Weights of a small contrastive audio-text model: batches of 128.
Rows from expert 26 of block 6 of the audio encoder, named by matrix and row number. Rows with one number belong to one neuron. Each number is 500 + 50 x the weight over the matrix's rms, rounded and kept within 0 to 999. All counts start at 0. Numbers have three digits each.
# up: expert up (encoder.blocks.6.mlp.up, 32x256x256), inputs 0-85
# down: expert down (encoder.blocks.6.mlp.down, 32x256x256, transposed), outputs 0-85
up.166:583486505490479463507478560529450453535459507573475479504523512504531533444496561566539506497564527452493409522514621537516481500509398472461484590415427509567523543347455499510525406501552500558376468570437410524481516508554567558427622542480554573538468450
up.167:457503490560558535506548556501484551515469435467496533405548506591489460540523437462396508457516601412539486527534626477494508432520441557432449483521480438597509518514507587628525432514539550452520562518495544424507481497493486469612447449566466466481358544
up.168:522506475474513491476525464585462464535520468486460464524437555493553533490424464463547516501546611502536456575518485588518462599518458440461456381465509497557608530475547475581534559547412476425587541497489505475555500509482571506513457492447544515507508460
up.169:468465557503483511531558552494439562491435528551550419434483413553579536475427587481432487486469414473477495453489570545499491466585513567442527519468418461540496535456554497605408475509425472475533460530550472562440513496396479456607481507431519533491488478
up.170:491534560459476517507550509386535407479461532527474503372539470468535502533553465591488375504519466579465445396490503381547496530479511467496399440465595476559527508537580482439470422477505495494471479441524471493482568520515522497458528540600466503449458431
up.171:520500530444522470445480437533458466535479454468492505559551462549499457386538440524446547494514581538467482561468463466491527452447460497457434521526588449488503588539511503583469443396476484433495451490453488511485517451501466501535491475609463489538485560
up.172:469560488515423508474396476446504452523570625438467559495527585520529489539551495549544466516409542531444527533516411544528494530460590540567550447454464563529535450614571486514489499478494498440531470532513448425424561471444480460487392504494483559469498631
up.173:569536514463450461454627536492499523498530471508534429460453508613529444449499613511540442607457508508546477506441491496471530406550452575485504543555477542497614471507480468450458490461499581556574536584480412489461383506513503465632481492473610480528432457
up.174:498517514486454497425412500523449472512546482539574522552419615520541510502530597544540488464504494493557518444438503563561485449510574514499474498363542519582569503458571581565497491437535508409494442416532398571518538498457567512515536468440565428433414530
up.175:451531528454554457453546434534489392429545543598546540586609545453471423575506407403461524484533507553592553486507419405539482436436381592460474423529480512439486558442450403449461462522625546491558579508478493512465495462472493567482456469464608609502481395
up.176:550500581508512441468495421464512430511528457484426466493482490540448534543487544460442395489365427442641566489535500466563528411412560401440509530503548534581534471436507507520499570596387522519410498434577531528584504548544451430423452576513581486433578461
up.177:433476529518520531478519542547358520462641503532503454493440538533526473526545465449442410517507464494542477407554537492520525508522530521570396570490503576523483446542523483522520546595504444486530583606518429522558521491582436497496428482455494521497554502
up.178:530553503503565517543502424480477509477479532519548576451493497519510528588428503459530541541469507453441531493552472583542529470467486521526408567508451530489473502536480574475532511492547480536456504574439492449510498453468460548477457503455481545384531525
up.179:529398500482527585446421499494620558577551524511497486506480475476541608565564389549536441423459553470418501333536464515429493506491456535503447484477570587490453459409445521452550462532497445533466482561456415430408429423477467538497580516424533399507482479
up.180:527513577532395619460421425538436453493512472449442567606485496361479543471467469551421504500441491554501550447529480518420480543279518459529519503436444476497510506566575447473562476488504510551401507511492549508621458476520487518571484503527562440588525474
up.181:552483552503461511515407504437572523482444451487529400521554540518554400422425563486473510489513438441495476461493593637511408487448533482414389509468456533622507557512559545529469511600510487516495558543516473482470424475539478539390526541548484552465448460
up.182:586511460512574589434518496606564518565574499512429469492476428541425456447571452501471491366537448567519554417501508506483510466442386493463481531481511431520549475508428537555533516569396548587422610520478463474532457526566497543561429414541493502511555523
up.183:404414398460507493422487554451431531482425562503516434531469464620552468507529479428535533495487439423505492457462571498444430508451467413504523407574488499518576470576549506486482547525506611557444507505437514499547477600519556437419521521439556535500474475
up.184:485480440525475447430466600458415534427583528477523503474531426440516567468484542457465442568498512435504535582447563489463441424524530546563471384589449359460496511525461477534496512514489465560445601426435473529536502478428471515518467463495437595486488495
up.185:463486513530452523587456457528509506496438486570498553457472534524613521413489526462425560448561541470501527550566455493461521484530545455591579521463440493571423503541481481471445502536651580520538557431505581495536463501596432420470476530552574443510556439
up.186:483539477459437530494461580567481563535502561539469546428629542388475470514464406537460484483446550449547545482458542505437443504473545449554518539613385486523567420461463464573445448592436496513513452520528435557456495557513542585570568460402513531557473437
up.187:502462468477469462481458527445561498502491559519413481461500459495442504577544444478416481493499508468507470508431469529523463545455487425454539421446553494545529565498562474503534506455506504480461517468450478485483478550493473385514562589565452492416449446
up.188:444469411447448430534449500445560553430553439489459486449466509495525466574493521524502540502447555438472407536494486475502432515495524546527499474557458604475544442535443517576384647527516435451440547491427472450508466472468499443544499495491476489452485485
up.189:544445471477562480499525477481313479582544466370538538477427547439531503499504515591583488468344489549621507570547550501475551552532454492477577428481539483337521475539521529485597492518489532541449411413559444490550476522496542545515452552551486483470600564
up.190:510543401432531443449490570541400538556411549552469506428556442495513502533604511489473543502444448518495518447478448521485508458444483537541467528564507530463466402518464547499534493576454607516497590528466512540417359504560488426441483493469423465541607554
up.191:457498452457465509430615451523434611531392460454527507423514546526482483431594437402460537395519510558445479559487550445547550404513511528425512401449511460549449492396600619584467470452575545473484488489503563487548492487449531459471507479577422503558466475
up.192:485455500571467491501555497477520462481563497431463525464572461475482499487479483497503532506412420541469558389500430557508612428534492493502487521513538451429509558553527504542529502507464587505535457553514499436455517442525611523605541473547540603374450501
up.193:460373467492412545419547491496544427502551493527438512534443431520507501560500554484490498549563430453528531525460446496493493545442527448437507584551520536454464488476529560537461581350523510506445409475565434551485571485506475585401524459447502472433533465
up.194:547432481566568532491478554604489506571477484514484503533490482531571547449456530459532500537465500594577488461491489540491455452475460485465515583489429556440544552602471498598464524571411575516566522470473418493451396450323549522441583430474521510526514463
up.195:490432595512532414434452569457488388496514502611438536479561456553542499464477511494619482483429448484455495520509482488438536585546576537454393542569474588407469460553479495523471462466515315496440392484430604416534486529512538555413604539483557535650537499
up.196:387433512492477558486505456576525552591573475488444584503505528489510557523508563476402463436531502522511495483440476538524487478487521522585502536554489526461565460529503482430513499585510494526549474502485518481572455498582508448507388550552399418526481574
up.197:550538549527457515575518421487416502530441506439531436461467491535572490370532494479431550502393556559527557519521484479506566452476526567627568455484489428508470427416632483452390524460473639478448472447618502479505521555526504468443498458446455542454532431
up.198:499444497540575505600563582532450478567496485472462553397507454553468530536445484517487581527404461535446448423494470550454548542462511615538514524433502470477437361523609524497527569474499547393434503470662529563473497464501557457539477496477553543447519444
up.199:475500548520514489452503552535468546547513516532546537558485411530448417534513496525503559493613479495455481507644416384614501459520466591487531459510497439457519495517589525414455487457480431521488490424454551513482467571505608419498549518396544477587493596
up.200:567590417469567473504484505558430484514463539442509494489446428481471561500469454466436458537503391435607545524443548579588461490481469540434571515530416431425439528427501490542604461544575472505515452483533569531493449542593502482467550493508469443457445526
up.201:562484524534544486465497560522561473450518555526463465463451487525421494543525536639504611523542474509568585535393555535442515457477389426540515498450522469396550406465459478477489563496478584426493463579562534508489461600492441469411419414507544485592572490
up.202:482442399474482503448531564505497472487419463482494491424459467541511554520524570558484529472507434625512456496502476556590428498509476548512630527512529424408549539519437429560408524481467568574590537485487457525494471552550560507593485482481416458497608533
up.203:527479522546546502565492529510525482399465529434509444452581491464501476483519547499411475589463505499508527554552558507446515466562514561530510551473535468505560490492413468520546526495510509525482448462505407536473590564559523500486467509523524470462474538
up.204:481453486563484539523473523375491504486503514405549452469464389528576508538542485490516513463525563451452501559474500434501595562540480469555475480426568511492496399477563413463539500492583474525471379535539544487532538474561572366496525483525525563451511597
up.205:464480537435498476488477526507510427489531511457463544439474438448470493552502443602468539509466615501524573466460396468395493451455458401475529452506475511571466514505489531471499448404500503435384565505558547484531474499489465502573525520489481516525514504
up.206:502505549472461570542540556443497566599559396567506412494491517428564462531526451507464518432529508537465485494464480524380518473482479473527577552493447451547562525385597517477536515499526449503432657468470459487508466506449514534540542482474522472540469503
up.207:471491548556604609501495554553479537456463408530561535434555494468536484567486453555430534564517447522455446589460521492496499484490587522417542500493488475538469502551502530466532505467476539545575436488469443449486540463468573554482500456492564493500417544
up.208:537580441521540532492463510468615446443552473460444555545489558555527612465493527477470521449507485565588569448535432380523479462476513439544479516562421490479481491465647580442518570472537467435463542493495499404467517569509475468473588526478560423485515502
up.209:501457501480456477549416551561475514507556532431535403425376427485581506518527530454442544440547411474399520516506607501564474489504507406416501521614515469508535504490551413461461504538548430496511547446522479463577506479538529351511454495561576504428483459
up.210:431471504523494495485587536562557452608473557479524412503428492469511563540510483468507614550541534474458486486422469441426540475597507511460492453495513523502515457419498544498434613405511476514502574457505492536532453488516482542404489548474567471510409472
up.211:455502553452495559469436467537572522487483379472450584524484521444574500509487490474493531547582587470539496468503457508521493493553455447510557481458562542589521474449545538444441484413486486485519472484568501465488479483435492519453500488508504522498556553
up.212:495422557496604529503447553522507471436433464498506506546522490459438481424538498460535451553540422568486425480470462453492436493530484509473530449432468608498460539521479604511482487550511507445604503532503439533448520504541516472489514504511432472611517436
up.213:520458581501486594547465500547508535540496523486480453450492471502548483537532493575507595488542555562440449545474501519483443548551502513482471508456519454452514493565560566486547543531497579469530543465483407508519527548433492452486511502479458458534428537
up.214:472591490524520464496590477484477556435542537361431535421600510458586596598457417494511499565552519582586523491461405518559506467575403556569417563606624434378519477489434460475486422500587528530434489496441523469472521519608461495406481563516444502476618487
up.215:426428564460540539497504487437495413426393434549454503491476529458425506533529480481577568514496560514570447436524459546399424621494545367407426533500578534553537445491561587530585521521523542505545458479455418527454593467455463465480452541508417442553486456
up.216:500420539507565487513465522598475530476569483465448500559474470597465555540535520556533513443476578568476422523525469495534434493555413508440414488469429504476455514487534480421472541586537464537594466483428534523521497583449567405541535483505525404494532533
up.217:508526464504521431559510431509570534542467533473516424536452442560535456423508533423505481540451523615410510416480549465619484538532529486507524526562574415533509525533518513479525446551469576498508487494488564500524473513491504361437500555558587517550489483
up.218:507469563421593488565476511388424580528447489498418456500513526367464585536478512476456389559486413558427584448425560429496514487526604489413488469523536494540593502620590579559479512552411478528396534512457386447464403537488388422453548455565507636503537440
up.219:520397558553488457514560447519567456446558442481439521558517487463503538587493457526539512485569472559438452463483475480495523471498595472503512523541481399416502524480554617425488534470470507453474496478546549431571471543562429567481524572477387610476523570
up.220:512445498481479600523489598436512436449452525567489450476539338494497453504534560551502580497482516465583534422511546527563498458562490637496562449523516519512517489538520493507545517538577456484501413527519489498475532533582442457461461489510485459441446541
up.221:440484562527491571483457524583508422633544498422493583587433425601487427590465515546459452523388452487540517453493583578558492558493531534547605471450461525443551507417439471520466458451416526509519418479512493555496480521526554553642535575429494493454516532
up.222:438561543473568505462439474496542404493402548552453513496459565498521518500489454525407515570460506470601512480481566486479459535461501530469521412504484456555564492549512485570535478430521482479405525522434484531451559414501438458583536470534482488421525531
up.223:472496533468493431580556384487478457422493481364512576416591416570434468584502541432450555548489418420449546550579579501474590462521461436552457435570461583435516523613472466481487576439480438573520501499486392536454516489390504502507654489468450584495477533
up.224:553505525458602457380499495468544390471516505450564492535448450484524529514522499549487586489553510493478481503484540483527494517566618471546484492486463512446496521525412516536444519496443513482459510409520457468446436524560432472456577521512550533516476519
up.225:600522545473481404474536577581488481493558562538481532535520504492493439570569537444493400479505467564514474502544470503486568472497546506513504473425496488483511524520508485553519481505469523491510524490527514557508522501606510523555554453470417554431553575
up.226:484511448530368435560539402496528549507462510412615567462370559515495520504484499488469510412502526558512540576580428536490461487518557545543529444494507577448520513516397573438434473492523658435495488496560451563491526523544441597448564478509369450426537533
up.227:616526499572614423503538511515547440634541394382447564495570535570465579528496568537381450551545434551533577550442466421464541505491433490533487462579524448463509480532436584463394488473479551550416446411504499531387569608600476488565473483475442498356523614
up.228:549437449467509384450437533552504498515465410556468428483532526568555532504529483586468458505415454563623519504455509515420600563408452430454515407470492516526552486544557406458613452488439500529457560581426511526539549544495468475496493468358633481571557466
up.229:540561558545485503607549427501516620511455439540501515442578502526512458423457479495409495532592461541539435520409552514510487512458450519452568539361490506454468434527436560539504483489537494465517521510562465555517462486492505398481557524439448487533432446
up.230:544483402496512560482379613476511494458498457501578518471545535550466596523477573539503556469571458461446557510523454504525506562503508475473498586578449463525477528484513461489478575519498523456475489519490531478456497469434504457501535506553514488468498466
up.231:507512446530592427521466593490490495412528460459484558513497536424554560422489514515471546594420526543508500469492561432550491555485497447495540528525609515515454496525453609522426432501575556463407493344416463471599498535516466532473530551431521421510478548
up.232:485454499589494524442459456561457540485534535532535437468491552541502600533572553460478510521510510489440541535522443518510484533548552459503487429445452494472534406481548511503554580502470428548582544480440534479448615478490481469530496565496428397548487601
up.233:552382487522495505499510545564458429543476486538566501482562428463529549420456525572524426572598476567468565535499540565536542472534525511470485394503482494473474513560456509582493436500418470540515549535558480480570584555534463435533424437517471472473480482
up.234:379573485570478556395494439493559544460538579524455457520455517476472543522474506493488537464475516496452540460459511426458511476436428547491446534553575570399425340506533507558463519484490519512514547483565438495460501517580515485529513481511421502502517452
up.235:509492585520594456526471540553371595542521562548423519550575478458440508448387536469451497461498579445627502547466486494414545448565535472379485431450502491603557470434601447493535520457495444458539501514519465534476489450496522465475593519440418572526474464
up.236:449500536564483539437461605445504564469465519453528518574516514462514475542511541395488429467455458503540512435443428455491446539511512597410525526445430462525542449542516480410447519462479517443461532477367532482475457530460492476503505546547453488493578471
up.237:495411437465479527510440388495579553370508518467561542506496434554396643425515478519464516532556493530446415405455523427437473466560525420431471479559552548437482515506454536446604505514500567530436513528610555640501560487564515567488504538497618355484540533
up.238:491553505447502482470594536482512585541543507464517576462526579498433466499452573496594479563498524466602447533547495434424552505494519541478572464486497509492563430553533550480509498512468502606443410564420518493482573504349537414401431521456526423547509504
up.239:489464560490468474519554549478436605475541501595469509535530598514546504530545462494479490593486408574634515411559539561507533474529546487486549495442492541554528496450459398543403528538499564572561550463446540565527531473495435519476462507416611484509449495
up.240:459454619414508505563488478421443495501478493514480535539542583493509448519459537431452466510626530504534656551448554492461550497458637600502458494541370442618515505514468579569455452529507570449475533472463533532507532516670498490550408504599408451481537545
up.241:492480577533521601541486545548519390539443483567519503451516492445505514455499418464457510558509455538525615575441486506457506441511496476515540485370447509499517454444614492473609556511460457553507477519532477478483474460474564481479463508564448503508578365
down.166:540506517470442467427549559510470446430494347495463410523382475562498482510521555544444376573320562442526503504477521621497564486455529481527599512524491541491452390551524605547546494490538504554458474504490483491521482467511536444559517560486497510491586427
down.167:523435505528536550517479527515554563533434547531593444457531515591465607573496419460415459500463393651578468529492570545449394464412527435553505571475494481464542417508519577461476447456542463446560562429456457485487479488576474513552418487550444448477466456
down.168:523459545453452492532553501514435543501629502457480587415503474537477472521468441519547489477444485486466486483467509575629544507509500444508457544499518504522523431503405486515520497497508480491562597541469530515417538573572555542466498526484501514449495500
down.169:485387485433533547565535601663481494486598556439542482484546479528509573579468503453488544504545490481551495544500580419492528581533507466467475512502483463471464515548491556526445563570531474459395603452455573549490502548588519468494459503448500534524438483
down.170:457470542525467529557460518633488473508521563462489495446433442496529447495525493438503637400493474519496610473477513495519529517526403547493520494542466511586443445445418568436505450486587565531427496466510455453607512497562461514595587564499481482428554563
down.171:512509532467438523401405592455468444465580432488456485571503509447446500590576476454457487495493521479522467532509484386489491503473494582441437566504487518581438618534517502542536508500526406472436444533443459598447499548467613555498558519503487560532567550
down.172:525443522465432379450542438411515580463485475499551537517548539379505545418477333457470532471457498526486580490506425470481537541493476508530515420425468434452470599440549511476648454576513374453475469493408448470527515474515444511547503457535522448636448479
down.173:435457567609479491470473593476469515469537536544485569483582521513602547454484439452536518480483520487477474567532506553623445534434524487399469430552490430468480486502515518423491465515474408403469549511533518509457502413471499483479455517452454542489525455
down.174:589590493574470521588447456466520516509536484470436434484565524446572546587510498486560544497527516473494491487535548577565479499404498529551467462541520491549520569508463470519533554526419512523571443445503552477591466505539520442498535489540459544603476462
down.175:521513567489468480492505464437480393557456488526525573386458502464552553539541456448563516436470563482456539481551464426499487542467528499690559446518460484488522467496473576582515448528481550430547481518477460439528485571537603499438526475536474452522452515
down.176:426404580493433488601444567427563510501442540509488477511558522432469476410516589390532514473441420676449445419517474566492409512454440534516550550507536526512516459604511512450437371538616559536471579551521393477418467489565497468489404464509466451457535575
down.177:448502494489582476523555543502444621418592506565419444509541549459493492539526425560502556576471538561505533560456502521586594455516501548394506415527479609428465547476431507480419546448431497455500443536444473426473471418544402488522470530580513485489528399
down.178:443443427429606461486391512575535512439526505431522487514522493412473531474515469462522486419371455602556433538432546515465511429453388601526506540459582458585517421523579506475528523524486524456524508464453534533429508516502508531410573454374430492500503506
down.179:529546432387528521443486527638546468457500539553595554487537549447509553349542535563435497439544484480458494523457501564519416523489538619563450452579500595391503496530505469511542512434574452493488538479521557511527520503484426552547603465541512461484541398
down.180:496533544528527487453420467519547383565438492534512483486406463456501471518620435441415585532499469413468512540500460535532620506530563470457511446554600462461409525438595520442458481431400470589437491495519600537543458531456479499561531395402502456541553471
down.181:597510592469506541597476580545526515518506480530440563456479417539509456451591562459511425425457515500457540449491508526488485513472551463555457489470536451439521540515512488558485464437557454489446451459486502392499495447522464534492491487570505564504492569
down.182:447429520480476562457424525541533456501461585557461505494490551510515457434519563532473541457525517466422534458512403452432559466485557472438507457645452604517544476406369487455459415507497452518565539557548502550528561537431593492550471530564534498515613521
down.183:575628555469632503492463544517521467564345600481559475522468412483512462412592522535447527462539476426482462433473561360542505443542446544573470624445525440447524456498622498565412480476564500401500586453510511407519492464563420373502509540517503545514482508
down.184:387564509579524481420577476523489528555560516427504464487463552474528484517501574550440481449497532498590543497504533586541496555454547525511469562461397528527480470473472468535423563482538539418456521451493452425515550531509501489558484538512511511507502426
down.185:515596482570412388506527488498541460432544525439529484490431453573430393406488515515547465460538590550485505528412483528555617543573502475447497445443531513547438503555495467501593497486598483586517474514535514483466472477487498482480546527523522505535440582
down.186:472507478482460548486520530480541533473547543456591526505515492518580455505476541559529465498558424587595575522477525448428485534503503502520576521531509541428520569485487492422497535434574354474551510460507407415487482500554519547467445461482492602509472543
down.187:579521463515459454487554547480397575563507445418553556543537506547400430494500565532545502511459521454457501494534449522482556493458591521481498461541562534544498464499492533490485552558525421473494475534500475491466524595522493575509474572500513572430545463
down.188:522466513547521500595563478513487566488566506481456516501577562488427500472487504522476449457477400422462548533538523464450495517537502598497474586484513544512571456448546487469498527476489475515540556460530506440517527513506546472582432548505511585612547573
down.189:513417547571474531471489556504464558465426460428492454462441449466498519538469425465541405592651568557456457580496551445478574539428559446507526517516526463632506553528438543412453480500568401423463526495609556643535538529616501508472494362581504550416447496
down.190:513447580447506503495494514488464451557525621388516600450512507468521542538477493485575524545555573440504529451462535557588523464578487440515503469443476553512527428461514537451496578416621510554464539465507513501476514601509528465492507511473493425535435537
down.191:533529433529498499471529537491531483447475488624540503459483477466489594523443542538502565414520588482591476527545456487462532562506456590554556532563528386459573573543493494547492567495530436448528452503418446483481524605376579488459523435398460556457451571
down.192:555515441508513576503505522365471516426497461499522497455441531525493496483513552470528430476639464517571475556486464518558510465523538417447508488445374559503472443550449427389502562555481423543454461472442543528517498447548463593522509507497497498493515463
down.193:491583540457487480432505450517463557486549437461494468554454415498521562623415442461536460526537467575450575547453449430527555435462542470426478462555510434508462553369532556514417493453498501460482632562546489479485529575519453486589472522499505517502546522
down.194:539375476509449500469446502468500505532470530475474493440496526551466442536467543514531484546469408454465542557556503509559633490549549455371540516466398543568513408547543502537426620391535502510376570445480379456513466638636559560515538544479467439517558490
down.195:512435483488526552471509362486537473576469481442533462483535435514545503550394466554479540580508580527402625424503461377534473430447557580519410547480496486462473559513506558522449579417403602517466470423519522493507436478510458541472526543587512494440511571
down.196:492507474533495436516501539431462539508459522520450461585450459500500505477588481466414531512532462532505473574495485478525468498513504416496545531554461527580493508578536493519547499526558572494541478443511507516498458483504409498532427526495487570451501555
down.197:611462496465504429475477618540548521504578531589513434561474511599583524424437508500418542411621527549513495406469511537515518458597595514365503511490474620598549497527363451469512468412493375428513453440567474464533423534451514447489580469483494462534434519
down.198:553316481486479394510470475516499419460499341365532465574437461563560492422470357480502398446521447561526470477484494405453399629498536475462566522471551521491593489481518612450412536470505488511448434428447439465406596533527445515443482470551510533431503519
down.199:458490473459533480535417468552534472485479581486562482473516554517534457466507587592480532381590527552539597511496506555478506563611494554503515571490446553526400538490460465541570514582477453485529433475432529467486505491523565557445468570452463570539427473
down.200:481562480477497495491495546394493547446471434447483472480490538509561552552541428484520570575510572508453444517476521474524495451547504475489509478508539555502547481445601545528540524441546538524530532517503527549485474510519427528500504511489485492466519500
down.201:511488494609510542616539486509454471557445366544586571527515514391584524534555489501479467600544519484535352507559492482467467516526505488487525545454522520558583553494467516431429550487476507545597587564550537499582535601458517391402323499469576403520567558
down.202:450515461507549565559519475455486559433523550498569532527464508558511459549550557500562545533463537422528438470396529611453504487508397527347591566570534536464517556497481493476491464423454470532508475439467501470338517483454524569477540504472507386533575564
down.203:480456549489529495484477562511523488473493434509539404483538531465488489556542492475515448480414575501567433496475478463460411455499523506455491569465525436542484517400512509538563536463541502531496451541473486470542498307422484470447587496519504513449521428
down.204:475464421582457471461493519489504541515483549533507514578566527514475471582526403536429529498450558567554468536460522495529522503555463518523517577533595454567486549440349483549501535529451547391436447403442480593525501501507559458466568560546518450481511563
down.205:393546507607484579508503486429482494457526508414505634545506437504538473453532537433459579591551490508515508554575516503460522575477491428487479533592417452418494499511566475472436456496495436417529540450494544452523451610486520548503559500542478461558461506
down.206:473474599435507526410524554502522481416469546486530484409550523491526529517558378607501450507389478490588471520493517425536502555577523625376458472461439484549538572469481565466565449453563587485521557564551591404543474493404488478457437449478480618454483507
down.207:475485474423525435406416502473466497469538458460521520542438480489553423585561458547432576433406454396468461589464522518585548531434449518430528532473457566548454560580496526422522530400443491467614530457428462510449577454352548526562437417521562519498501444
down.208:502550407441395500490445405503499404468435569555511418512455604399551493483565492486438461589465392495507522462565474404478490552451559550559549535439419546530473422515494520520567519545449523531413516497443514566441529511545470556499475490529524542495480422
down.209:488506490521441552535586496574562442521465474562474514598529479416581466596494602473573568572550443435473508461408463547514470567688555558449568491481491518483619457487495507520658496509527423543446421609410435548510469567453504543456561564530528434498543530
down.210:519595514500516432507458545477448506474540473479472354442417471463543500460481569482512484437508541481468522585545458593393494548534381475434524527498546416448558527474573498441542522485517553490599531533519532462431507500458500507519465439534512425487492571
down.211:423532461524562529496456474497502441540480430489527470540525500514365452509508526483583560500540464475492524511555461558484515621576485498507521527522419442439450548534473434525412473530519489513569457594421482434526510435536509537500537442456501500557466539
down.212:528522605496449492506560518621551535477461471525532480531521498532504389548499536504536519537471564475482548475537494577511557510631466445519527520436455616414503566496480610606447460371388489494454615500469486481512484476534584499540515440388493505499539501
down.213:517524529514551526492489473534485609394544450515532470520529497486551515515523555448551544507458526545439533539524518523494491515427538531543448519499430484494489528479478471548484496598532445464546560549539446534469434454527487529481494476508501489414545435
down.214:568471443567428530453497449446536540464445432518510490416400500501488547509464506478521499515470486432532579542428497433590416530501481504606513521534507556530567480445423463500481440482456583500471453528609413445535524493564488468483513519496515379442538477
down.215:496497543456467464474513515562588467517498473439511447490491422446507572400509488495548593504459513548563511542582506526462484541590476438539521547473519503462434548506593427586529488456530424596567510510548490503519486469457487456587579548525508493482490505
down.216:516594458501548574492530490532437459472535574499587522563504371565511560499484490488448426449518448510540535465493478459443492507461484518474486448526522552502431544505563513487502460518432410474584476527503542614451447556460400502493536535480497547456434483
down.217:548436644582570488544485524508505606489423579483475579556637463509535550461525493558516473468562599546547527389453460505503536456494593527438533514421507558527572469564481441508424530505636439551492553599531459510564551497494574370434570589534421578468506495
down.218:565393518503437493484493615546407566495518538505537512464531474546491532468459547525434521549522463599540540454483519500490621549554437611407532412482470562363419524451517521560517436524542440490427495492452490394553575558554485537528683480521481563522543529
down.219:479522482532479418471462534472489484535470435430543479452460423543531503566479505500517523527509463465525482566512479387513466626506489510479457397549507518541493425450480453489447554554430412485519473564467515543397401439501518471492538490457523456552442528
down.220:473503555439463578463561534532473492544523444463532509471607416536531423514521471469494500526425501585461487535526522520479487454563482516537523599485552437514496542433554504492444542466497453479510542485456528519544518496457529414618422595593474419510499402
down.221:503466496448516454523544471513415490536569561477471473463435538429494443497504527436415419449548456511587456435499483518595499512571582404447454441542445572498535507556518565441442587460481510472683455457511453532495538513393496537471451386488521498370495504
down.222:542446590481495560524487499548439478521512551474517493490468569412494540455541445471543526484504466538472515502514589495411552518485545476528512457568521448499471544558528544516479513526469506483520394525504609422452618411489514600485485542480512533531486550
down.223:530428487477515545447484491483412498495552501503454420559511465608468468583427546408621575425475515516528480571418491431484489575461500550536465590428493565570428471553539519534596516389523592474539527386479514421509543455494554521465519562493488412436536540
down.224:555501570458483503522541408448473485494467501530558439516534511447509458535509493500472484573499458540487453516512480464541475564470401558442568497502480515489556479487446629513554522505479533516450517543536484576542440416515499559451496538468453437455513568
down.225:502487561512504499509466516525480503528542471406595497468600519522476396505457481492520462504497460545614453434458457372574440702514508526534503534552465571451558533586535456512451481490400486403536486541520409443500483479597455547544448448433527432490501524
down.226:416551483551469450564518483490480544446543522587401440481424415500440565466557496410561411484499496543490482458416558588532518436502560489488531513452540470501560484505459516448600463477600480498386577429523498531531457505492509485497474455557479439468590549
down.227:480485452464471496613530503513558576508455573575512434402565506553526538522496488446488476570509472536458390523548459506519465587505581421446465525453470455526504428580551581545452405484499507470576397508533526489503461513585483462511499502426497436399519492
down.228:544392477510597436558510520537513390576572534501490467491431578561424432470512474515556410534526467454526426506567458444431564500571459517573581528587512491521514417429563504455539497650509521486443497399414447471463574449501443575462408569565479509437447424
down.229:542463506448548554480513411504438475572487432473465495441449541498495428551490449394589509560444486505482522486479526504433524457495489459409469406489453518506450547479476531503461536491449433539518436522517503448465484509389576439506388487478510550474505480
down.230:514538433520542482403547522536459535479432527502467452512485522577425490432495511598530455500438440539438500469502417535481493438517515570569522495465470446574440560532460536580513522486556576432522560465524503525566531454527447442403544555513513547522498492
down.231:495475426503458454551515499588534553519539602524498490572570557406476504465436411488601536462534454536414534541453474490565537504478467595443540514507479516511567526519487422632464448536398451501435531505542436442549498557567575463516461519480523431563472518
down.232:539527530531476450471491484529532506546470531455537599470580459463466436442501599495493486450515487555510517488486599504414531498547516495517460478457578493476545520381507438431505467532452573444533521504516509470452484550546501580511424496488447479587455475
down.233:553433491501419496456544534642448476496452407480556591544451408499542502482517421516562483513468575413529496518439466502495478454392438463453528554616511439415401431449519602437533501591473424434464454525479570535535567640465446533471457503531483490482515460
down.234:514453432499498476301487521481493505518500509585495526493490498477481495535500460564540522430466531605455510438479496499482495511463508435543430485454510579527542565456499454529552513420500564559438540491455568557482537500510519471447467592507535448410521538
down.235:693476509443492389545574606546442446543472446537415527517497576502500450398428442485559505394475480470500479548420491466547480440486533542465505549530488450455420494550552489595508567503506461516506498516524526481413611528538491483485469491458503558552530545
down.236:586493403538486554608420521388567425477474491536489512444552483455506558531512513515446440385341442517454479390538464483507637427479474539523502539568567498559443594440571585468582334569642464499451464473484436524450533477536606505466526524437492662505457392
down.237:422454466533531591467565465502472489567481549550441532468480493490501565540532521455521429519504525554570468567477530544493507504453554546573551508595495485562539456461568463416499574468422549525404410533385484522542483572460494493460519417540482489502602485
down.238:534569520496494450492585474432500538523549580502541417496537560461478492561445518498436483569509415480487514502588448413458508504411516485419504370358636440569421520575581531457438466495563465473535441500572491486555539562390415469510422530499541506542527454
down.239:476565417555472516567491511605528531558542494522523415507490417500568418465510486447419471464532479486533512469449509565476469452501459415482470510444496496608542524417535522465430521444442523499593492483494601463529597476538578523437469556461449585477524556
down.240:476444486451481556586517586599549471454491536492399545487531412509532565477493504453550571503462548516485557471500428467485491498497514389511443479471501535505507513480521441430559432496499499499407433572448547464462461469451355375556474507520519500503522484
down.241:536466415456473533435521531475464571482448538477486417493496578544527433504540538452488449567444529526428428402472511568564520451535526539493553391600470523481496527535474530430484580430625391509548482472469572502530532501521374404552490537506530527495540491